From a checkpoint of a small image classifier.
Model: 10.5M parameters, widths [64, 128, 256].
Data: trained on gratings and oriented noise at many angles and scales, 395000 training examples, 7.0 epochs.
Rows from block 11, named by matrix and row number. Rows with one number belong to one channel. Each number is 128 + 32 x the weight over the matrix's rms, rounded and kept within 0 to 255. All counts start at 0. Numbers have three digits each.
# convs0: first 3x3 conv, stride 2 (model.blocks.11.convs.0.weight, 256x128x3x3), inputs 55-65, a 3x3 kernel for each
# convs1: second 3x3 conv (model.blocks.11.convs.1.weight, 256x256x3x3, transposed), outputs 55-65, a 3x3 kernel for each
convs0.109:081094139163165102151166060117122121154126120124099109122114147118138150114149155155180139157155142141092135150168196155112136156092133133141137120153095126124130128117129081075047068076073169149127128100151097131146141130143113168160152153191125099108098139140092189130078148101163161088156145089
convs0.110:177144105051148130077112130158112096166167127137136134089101132161159118130129101125165110092128118126121116103069047064087108087078105096153144066082127143117183065124106119157125125130141123125132137169130133083133064104168140101115142116093057156168156142192146144169129183084081109114086144126
convs0.111:124120112111133156130136155141160162116127135100099092136110131105101094112111124186169133195160153128126113130108148096133164177198205139137165145116109096080059120096098095118078128126137137109122107104162113122148098106146113110139135174172155157141153147143124139102145107148119110109148149159
convs0.112:126184147092078061084126134103081082137153195139125084115102127127149153159139131106121132114139145106142141150096098119127133145180160113135107080055075164168168109129119154127158127140116094097097113148130105110093121104148119133166126111057111119137176159204151140090150149116112106094091121124
convs0.113:142070072148210060118170133156088149133151091133151148132096127131080136127183084129101111128131100144157113110144189160136169147151121099194097078136148155038183072102133091168131174123112135120096142157095161178151107149100110099147101071139173223070126207136112127199153105162099206097185132190
convs0.114:145131160152108119119142124114134126143122114149143119150163139157165154139131135064031050032000000053004015091121111148169150181185164119127116131148142139152151097056082108068066104083087115150120140146134132139130135162157111137158126098152140164150152190192130157171121125131107136130135147109
convs0.115:120201144152139135177126123103154172176197097105198101146051128151130100125120119134182131116174128139166150121118117130123127162124127135184114151120164141091128159124144122117130160133132089128136159201106096176111191128180210165100142162155136136135128158139165121122135144125033161169135139082
convs0.116:166094089126074091120113139155130144138150136111156145118119109102135096076121087143142116150125131136131131096100107132128105125136159130154135137148154156124143155146096167158118128146133137176140102185154077118133181171163111153099146126165148154167132145164158138146141101117137122137149141125
convs0.117:178145060075165179113117157103139112138189155070125164145097174187146065046155180160182123161172171124150140132121104111124147104141128116151117127096155175110032101082094141120105118102101109162123098165157079099156128138174148061090169129116096158159118074148133061096120153109027127214186104100
convs0.118:160144156215185150150098096131172158080113117121124161160153159070082099117139128117122163115108141123135163098116155112116139097118133153173159140167080092134064144151110159146057150143109101163160072104135145094134113188068060144076112174150129146119138142077168200143151154152165120080143142083
convs0.119:115169062104155137145158133172158158173148148104095138185157167135126104105142121147164147177154155169152163082124131055125106124153121057111055148194146094109076168174114162138141129165102092143163107091164101080159125160127120145090079136116144166111143211129099160109083132124159138189155072113
convs0.120:122187065118149076110150128114136197135183159092160104149089154142121163142031134105141135121153143131176120184133148125120116140123128075171125163165117137164176100101172091138146128104126092110123090147102124120048131151126147177090161085136153211171083177122142127115132148213120140109107181164
convs0.121:118150152133105109180149162115114111160187138152144167164124132153197171148130107143155119154129122131147130084090104144109104148125073093123118043047120152149130089099125082088062079138083128130124205169152045136136118106058173151164082134162181143159142163185149086094146201127087115119105119045
convs0.122:067061089132157141123188192183161153148168137144148099142180146115112079133151120107123072141120110101094117114144137124120145117127136146151159179161162160158063124083110108119061138108087138156156073136138098129139158143162105097131137127148150185117192194148165141098134110092162136098150133106
convs0.123:133126126134123103143153187120138104106168176133150129142153153164146144161142100098080083134181164127182151124122114157138136119158158111125103115161147135130141055101117176255199158255219117136132133132152124135139130104093100147158114196153115115127107125130125171177077121093151200129125184181
convs0.124:105062153161080155121111112093153113124061148122060133055169107075175133162104117106143147106096125102046116125180107127155108138117137161066177152157097076212032160167122150102080093134137158136102201045162135108181136074151086182153092179092176098130162090103118132097169148135194057108105113144
convs0.125:165147129169100116155079143113189082191198093132138079098170171086178198097144131101150090102137096136150108127146094117144089150159100170101148147078152136087165158115126129097119127127122173152121203163075159156119151114177135171187125114154162139206159139193178145192153161093169146051151121069
convs0.126:131063134124165200049106128107136127124155103157138107076124051169159051104149169107145150125155112138116100106098158091099153086106134150161125120109147140108106091152136122199144107150171075142073103126082123072131128139115166065042175100124211175113145106131138101144177208147083136173121149120
convs0.127:158196118170175106147093071123085099102087106102132125084088086103141138112155136105113152108134133080122131076058087079076090112163173168176116146120081108094068088088115150137066137118078057085132040115157099156137051128136120145161141167143085130132144175192189209187165137158165134156153126098
convs0.128:143158140115129186142072118148153158132129138135119146113087149161175066123152144111173129129142153111134126123118119101118120089091107108084091166118165088072107123155116112161138107163130117099147134108132116189151125124191100150064168137163115103146137132122140087143098173055128153117099100153
convs0.129:136118143161190147160152159121126108154111140148109120087101069115075152122150098137127134109119133097124088078084114086112059115130108153185167138145177125198131090124115081108100138092091120135090168127190143133096105130068113090172138116074164195183147190148116097165113116138057132080111130069
convs0.130:203167124154100091102117105111108116145107181151169166052081117119103133156143084135137155099097118124138141146128114120123121138133143096124075038072067050071158083137108115104114144138163149137169185153145129161146091139168166126171127148073065108130136171167164154122185139069169136115108146167
convs0.131:120143158118176162144108110128153103089110115158102113162122100066105112102157183105097076123133123146131115125124130128127131116100114135148165133181073097083107097146072159137114163135144093139045090071119108159110113138040067041105185166098123106093153071126090094141083156176155140157140077128
convs0.132:081100164171114077106195138143128090146190162114130195119129093085140137173118126100145134129118134135148166119104141140124099161133076137130112134059111162149152137118072154150124092120142119159078113188236137088123167146096132183172131068169140137092132109167153107108097133152084058129136119109
convs0.133:096110142088156176091150188135132118122156149143181166136172105146142106137114112107107110106131134122149137099110135083136161105108123079118115097112142114147154133169141137150138118097151096111111115133076136128108146135126164128106152065092115113082158106057185160157103129146105101156134155150
convs0.134:175070124196043144181069126074098158112078156127067152044141117048164131135150094124100167132096156125114149129157113112145064112135100152051130167100136165096111120093111136137112156118113090111105077149125083120112107069085085161087109104077138134090153188152120109055141064193181065186151051186
convs0.135:172132105074144109124133113123134104199168114136148135090087113137138152151156086125134148123119146125162138155118116118133135119117100126157114102124133151130208128133093130146127141126136157169121148146096089134096139159099118159180115130186162188118145162118145148155138146176146143074143117148
convs0.136:125169149149110095108167164160035134152086180133121067140128143121126142237103171122099093122146137126099071123117119105141150096151136155082055107147108029144114123104158126095081114138114143096157133154163128150118144112108102127094100122125082089170116155082094127169154059175161133132080147142
convs0.137:125092108206141111111122142099142058160131142129098164097170165077126104130079083133159156132144147128142162085148074101152108096115137140115158100090135110218165135165168142136122140126120167165139142131132097101120128103176031119143060140107140156148137088138141148151114162143133065058137154164
convs0.138:117161150148144148142151155100072068135073143086122164168101087102130110132152092100108139140140135136116125130074088135167130126125117111117092077111079169158152047128143159195161115083130145101138141150124107093127092156145122124127120132142145134113134171182130175138077107166096144131111145174
convs0.139:179126049122141067106100128124064135088114120082112106138092138159118066125138086086094107108133169122164154157113086171117147116168164091133114105030135124095141115117132144143166118164105144180150129198174125195104077173179122110106128112079118157136101172127106120043151105082114071167137143171
convs1.109:121101113090112122123101132106116060152141087102090052147128120108149129128121114142086105107079148102087109165018155153105161153106080146156086074161204163127157160104129093135111189149177142132130129088128108091105135153118206215179142128151106100132138083098166099117138109106156122151123122164
convs1.110:115179097105154132175136159097099128106097202098101097125071131109080136163134054108105110121159132136095108126161107122112130161016116137161146148172098025147105121101165147098129141131140147180145191149128109158166088128156114167141151107132130135161142149161112166113130142131135139125126130132
convs1.111:115112093164142135132135128151098164123142112155145149119099127100140139112115120142155116119163178153195165169101134116134147139124115092099137149118099127106123104056113107137136181183184152111136153102078122115138085128084154202183083185141060096103028073093017106154144084130066006045118081143
convs1.112:096136105113188168133168154131090135143109135129134111147107141109089113123117120122147142162146148167144143099131113149108095135109152157167107101120140053050071119090130152098141122171167149172167150160147118158178129129159097166139141132083162169163189212177165191161130137124116126125120135144
convs1.113:151153147138105147128063137104096137180143127148192137161124104115169146160090154131107103112054111109068098089139163180071051111169099169073100092099160086171141134140159152161160184112151127067113076095112134117142129130072112163138142163158108078097089094109111099072107127160134111140164126135
convs1.114:136139125102130116100120090098093118146141121147122094113122126138147135122112126128118092112135123117126097104115097123140133128093126142145134139108110123107160092126155090072133160140159065077071094123092055085069107101111136109127151155161129081100140100133118103126135126154128108135139135127
convs1.115:073181164161255255149249228168116131189158100138161113096022055032000000019000000123165135142132182162156130176140152141132158173169125164152148124110143142144136147124139124141108130124100132143135113126128104081113089120113133149134123089158138116118131137119123119133101127118112130137117139133
convs1.116:084122134108181200133151137117134128121131085121119099159136171118153162122132114115117107094089078135114144121118119131132129159129156134123146109135106154115150129155128139121102137097095107131132132152157108151125070124099096167131104106135091083076095112086085079080116130108118134130102124123
convs1.117:105196152179178151171157126143137162089103166150043111123143128100055133131157009099101133124107126166140120112167166110146147129141159085154169157145089147142163105132133115110144130127091114130101150110101111149112065101085079162135118093179140127132159133154165143117126121145134096115144104130
convs1.118:113119127159190154122174152082153128143147041159141083129071117116177084133116187110114093146148145142172134131102087114102145133122138075049060136170097139162189152103138095131171118111129185151133151163142155164146116109165150140173130106117141126154121149141118140182128137129155120121139090101
convs1.119:118120122145126104144144097158102102118119093145164115150152135140157210161186157110162120133193133129216196128114113132121148132163151128089127078095086140172181145127127151113126108159143114128137131133128130157135116160126162182160153131145119103112104087115138107120150118114146146130139141138
convs1.120:143173128103125142101109108118126147158130158121137152109019105105101026087000045060146096123150154136160115143176133159163120163093130124085131127132157116137124164146172141139092155074123101109127132098133118117115067137165101195190094155117065065079057075093088058088141120143130119133142113142
convs1.121:133125120097156134116132131176137123152137113168142094100095101098116125080110114118169160146160141095114128111165139151127098143088120127142113127161129092074079148112126165162117151157169131155162120161118090133143157105153119148118133128098141101129152177171128138156128128112121128123124142131
convs1.122:217129136153161109162162105116148109068148081125178109131127147108096158079156127102123088116177126054154128126074099075117104128093121097105133142137073125126118087098168102114174116110127067118148084130124143162135144087098069135086086094167131132168112123157131101134129092088100079080129086099
convs1.123:096105117132133157113123143148142131137095130119115102095117137138125113130115104094158120142158102113146100100094145162143112144155129105121090122108138139110151153155096117136103103078125146137154132125143178160172142170139084127071082070111114129145147148163149133121133156143153184173110148148
convs1.124:130128178139173161144170139073144093112106112131128093099106110124165141120168151141076149151156120127144097131123144104152090143168084063128121134137130187102136130138117124114174121133129098113114104123103132112113135109154136101096111114097045039073058000013098070072098070089128111114131120142
convs1.125:138135120147168141130136147058078108090127153093129116139103116120092071105074111160141130163200170139149140135161104134100115120124138124123070150073038057094079134156134149116080141095124155126135117113106081114114101122063124116078103133146052000000000000000020000000128122128125125139108116133
convs1.126:157131119120061048116010055131161155058061206141047172108169160126033157151168070122089102077115121122139094125142172048157119158099090111139201147146079148148118086115110152087169177135136131146139143116131092113094096112124124106169107100141173149147164129174151149122154150140165147139143146145
convs1.127:103145132123145122101154123096151108133158108130101050177070080118122084094118130140125154136165183164187105142127084135112134098130158172118053100147115149076149110101118135146178131154201192162117123182137130144137117159157121155151156105126130115148140123111124108155139120131121073114099085110
convs1.128:093093091117092076104118070181148115115107142151171094091108094092101134103139105130127102105137099095135118118138132123120143107147161082143037102145087118145179110115141083131152103140110148151122144148120145127153086078121122130132079076083129119098129148163126143150140125097136121108111144156
convs1.129:122150158105137166138142167142154154133113158139161107173100094122096086143114122137120125094097100111118141140121144129184092129112075158098138148067096122131044153112145166148102151129133128111105121146134084096150150141106159137109163115152079132114077137172102124115105136135104142135109129119
convs1.130:131114109139152155146146141097078060092130080085133048158083136096157128132117200126119091101088142134089086126122050144042040125113152137121106135160135071108137139148167124140171106157146139148147124140121106128154134138165125140104135085127123128123104124113105094083105108118111128126108122152
convs1.131:084143142143213176131179165168228132120098170144086149144175156132070129128155129197175138174132142147132160161154103095083109117135093098131068155136102117140164112120117133118174134162176175155120129138121127150111145066143145143176143127086199172123198174140185151160128158140127134118119139126
convs1.132:063158139119255236131216195155125148139114084157092094140091097066035044089042043173153150164130140172133176130149138164114114173130155163149154119140152124119145164108090151108079118111151118114093107139138101139095124154105095127157090133129149162157158192162129171167130132112127124115116128134
convs1.133:082160150146128118143089120135093156123062186159062174080195156162093154139130168128141112185145101153093106073126139077170103132081114117132152142076098062128132095110125124087131144149181179187174171133150128096106078098134109090110147123136103117138127142156115125152126125135124136147127168158
convs1.134:104134145129162135139143103124147052142113146127155062095101131105079111117156119103100138123139132118135106108136114102133124153126151122127088199161000136081147132138158161108113194158131104122145103109106120132112114087141174182169104115100119060074077013034149058089112078112133103089149109106
convs1.135:153161118133174151124147155058070099103141110110166090194110126130168140144119164109137096146255168140142165112168093136082077069094130134091085122146101017133109114171184106140150098111117146136162141135127101145148037089100090172141142160127128095120116127120110109109130130138113127119122131147
convs1.136:130119146106116142113134103154134200152066135065132127078049098143155063097092135123059078118094085091098126096131140116099125135191125136073138098146140101141134146125099150141097154110077120124121105128111124126156075142120131156140110101111123107075144110128126135116143144147151138140152167172
convs1.137:153139137164201161146177143102083115184118083140094087159123126084100140145153124186162156123182146141147117131130127143174093126171095079129131119122109146116103094138080092143136116139110172170149159175151140148123124114132121067082112075117101119099120106076082105114118137142126153170129119132
convs1.138:132105107101141155129143135090106152150152132140123161171192182159122141152156188075157105129173141119159095113091144128154119121086072146203135106116155115079060139129106103108090116128146168154168133167130120135144086155095096172137092136084112126161127155166130124135102166175109162162107142130
convs1.139:122129101068124103111106145151103120083072127079140112189117142119152176165175109115108086013000007051004062105139136153132088164086187124122089149180086097139186166120147182108141146127115088105150103128113135143181109132142096187095130117110111132135119147153085116107148168154140170130126188155